{"crop_scale_min": 0.4, "depths": [4, 7, 7], "init": "trunc_normal_002", "beta2": 0.99, "batch_size": 256, "epochs": 18.6, "final_lr_fraction": 0.05, "weight_decay": 0.1}
Rows from block 9 of a small self-supervised image encoder, named by matrix and row number. Rows with one number belong to one channel. Each number is 500 + 25 x the weight over its row's rms, rounded and kept within 0 to 999. All counts start at 0. Numbers have three digits each.
After each channel's rows are labels from the 100 images, of 14848, where the channel reaches its highest value: "strongest on" is what is common among them. Only what is clearly more common there than usual is listed. The data: fractals drawn by 1,000 iterated function systems, in grey. In brackets: how many of the 100, against the usual share in percent.
# conv1: bottleneck pointwise conv (model.blocks.10.conv1.weight, 96x200x1x1), inputs 0-199
# conv2: growth 3x3 conv (model.blocks.10.conv2.weight, 24x96x3x3, transposed, each kernel summed), outputs 0-23

conv1.19:514539488511503478490504497543512466466492520529541508508513476496498487494504437507526492509503497449535448490521482481498507526464461529515465557479523508466500520472460500511490485503489495511529524523483503514515484525494506470453494467472467480472515478495493512501487510487487477497489515517483494520486538516539496463461520535503499487500496478497460483518527506556504522486511489509531518532517532532487563429540515509534501508523500459515502490496429450486527489508516473490530497470482498497509508486481440552496465518489503462496516509530510523502506514474509441474533502511495501497435548
conv2.19:472573515488490503477517483512517486486515490502488515560476490486531483
strongest on: four maps (52 vs 25); dense (28 vs 9.7)

conv1.65:547489511527510501475541491523524517456452501494489534510498542492499465516529436529480514509506507463493507508512482505514464522509491526506540520484456471522521500515458488504463492477525488452521528543518491518542542557533475488492498461498500487505535529481552504533453476507493454475481497491521489457511481522546508467511501511488470502463480475521475488487503485520548505503529520529477480485490488473504498506496527510491465499497486533492505464545473481530505480498511482521563436489513513529448492502507500499500491471521475525504507517525483525459536494541480538453517499525470470486482515
conv2.65:469534489522537474514473486467482509526466487502496471534510484459463515
strongest on: dark on light (92 vs 30.8)

conv1.51:535513467491469529496460528584500494518468522476466530502531501504503507499473473484514530498510478491454501497497493496499485515505458487503529511472506479484460516491508470483532507505479545510509534516485466498466492507499477493484520493436478475487535483495546477497444537463470478498542500508494483494511505489544475462481464463506549506474526522495506463532518482518523531525495462525537493484499481460509469484490526496470492519473487473550519527506521510508527527530492510489485525478482561476469499527519492548547519551540472522500477500474504504505504517528486500557505498541463533482501489
conv2.51:549535488528525534479532540476491474485509483477539514492482488503510472
strongest on: dark on light (100 vs 30.8)

conv1.22:474548511504500502519473521504530471497478515523525524509520566497514499510486513498508505487521491511498508508502513505505492491496513501533518482465509478524502536442481528477482508564516498518494523547487478507501527505534476507519514480527538509492509492506505497499523481504539479495483483523500522515479504517509498557466513504464491529508481495532479525503501525487535529505506444515535489517536524498459489565513509437489495469485519497501494480496462408513505467504455505430455523504515469555496491499553509497498492483538510476462483497491507486456510493534517554543471544518507474469492462
conv2.22:505446522483487472457487459498530469512512495502486519544506483522514531
strongest on: dense (30 vs 9.7)

conv1.85:511505518480505492461547523506470513521492500497463509505504504515505478514498548476518481497520503509495479489505492530504472494500467493512485507494491510511499481500501511484467487497518525507482443483470493500487502514509520473506533519508495541543466493510521514475502517499518467511574497529445538472469507481541530530496553506462508520520535441500454455488504508515502546522494491507472439503467485486523497469484495511525507501500519496482502462494497546444496438496500534481519518510516522504474546529485530485548530476458490484522463504493438475480524490495527509536475541443454468484454500
conv2.85:512473505483493482474432489449485483516495518492502501496454494484470471
strongest on: dense (38 vs 9.7)

conv1.52:508523512530474495449507473513514488502504493478495492519533536486504472508487472512495535485487478479502513506530469549494483441462461499503540496487476465451490471500508512521483470528515487479518513493501464481540531498459520487501478509480504558503478505422466489508521501577519491486451504447523490464494532493503514515482538501475497525527485490497478540505464514493515547538493476548487483507500484486524495478531539509492527451462511500539556469530500494491528485506491478552500502498493454489474480504478458503497482503501505526494484458509493482459449482473517512465465493505528508504491516
conv2.52:520509483503497498546494477521548538495499462501554501464507531480483498
strongest on: dark on light (71 vs 30.8); dense (25 vs 9.7)

conv1.2:504501501525495548540473527518484490487477491514495480496519487515522514517502480491456454485483508483482509511470459491516468502503501539483496487505548509489479499489493443474514537482517502505546546507507517459498471463503484492529486525513484447510480498521562525515526517496495507466488529503527533554471483503529491476469481552475505503485518476531512512539461487521525530484503500544494452479562531536484525481480518464515513481535509536499525438515488503531557463521509514498498511530523458512475436505451510513480483514555484528465504508505496505489528518507528505509516475524512503485476533
conv2.2:462483511442529486513490519514561466531506485523498493491529510506508490
strongest on: dark on light (73 vs 30.8)

conv1.16:471492485471506483494498496509490498518457490461471485520467494505497539499522494512525522545526518503437503485491516484489486523474508497495502495478471493524509511475484474459477484472510519482514494498517526495476500531512497514507563454484488468461472532538491484456521517532499478496505512544506467482519490515488548520521466493487525510517504474476487522467502474487527519509487507468491510478448545463474539492490514496531474498483451462540491540514512515473468533493490474526501527486480495501500501511534454550515469487460486470485487535504438490454448481488496505455558457527453504490492443
conv2.16:489519471491541485495548516512494531510498504538524486527548475539516516
strongest on: four maps (50 vs 25)

conv1.64:485495517490488488472470488470543511513522469460497520466474508492524521495510458489473518484495491473472515503477499441501485528500451511539522482511500520479496502501504465524451507525496486517540458492518455463486495471491498490492482495523439501501473498487487519487502452518480488510473484492491573527521490520506506501471503514490478476523510502529497499507469466497508480483511517532469518480501503430458499507523495489488450504519529497484492493498479533486527501528519533536518429517514482463506496489486462500520555487536484513460592516489526485456540497536535490481521472506520485477456531
conv2.64:535454510519535509521480500526530497505480454529517502454516521481523494
strongest on: dark on light (91 vs 30.8)

conv1.43:504490523484504506498531487510511534516502459482561478515497486536519500512519492518527498490519509521535502510475486508497454527477547508501507493505511506467492527448481471480511486467477515505485506481500516515490523484473490510526487464565496501504500503502466533509498490466559489494503501544505537514542460494490477492523536565468487515465518488513535510508503498476499498572500504503467472473519461509514460503510513515491466544502541496544504466507454518528495511490508499443471515509507514544457481489511518513480509537538511480513517504508454478442491468587510468497519517530449498519478489
conv2.43:490539461491497524557513506457489536525514516464492503512515503462501513
strongest on: dark on light (60 vs 30.8)

conv1.73:527489497501495513538537516528496473507513473491524501504518489477480486485486538508516510513512503450504499497534501509517488507493477507472502450498493516483521502471524497457528491493498507518493507516485487468501505489507492506501488478483505481475501481492475478485535485488517519520505464504472471487482507481479448499500502500507484511497528488450481512511483517512512512519482467482458533469560442516501464494529542434497526511547497515492480505431514468505521490468518483479460504487534511537496470425483485521494491480532514531479488532495515527424497504537523491478468389500477482572499527
conv2.73:484514499520485492530483504444500501524501452508512448512489495452528515
strongest on: two maps (56 vs 25.7)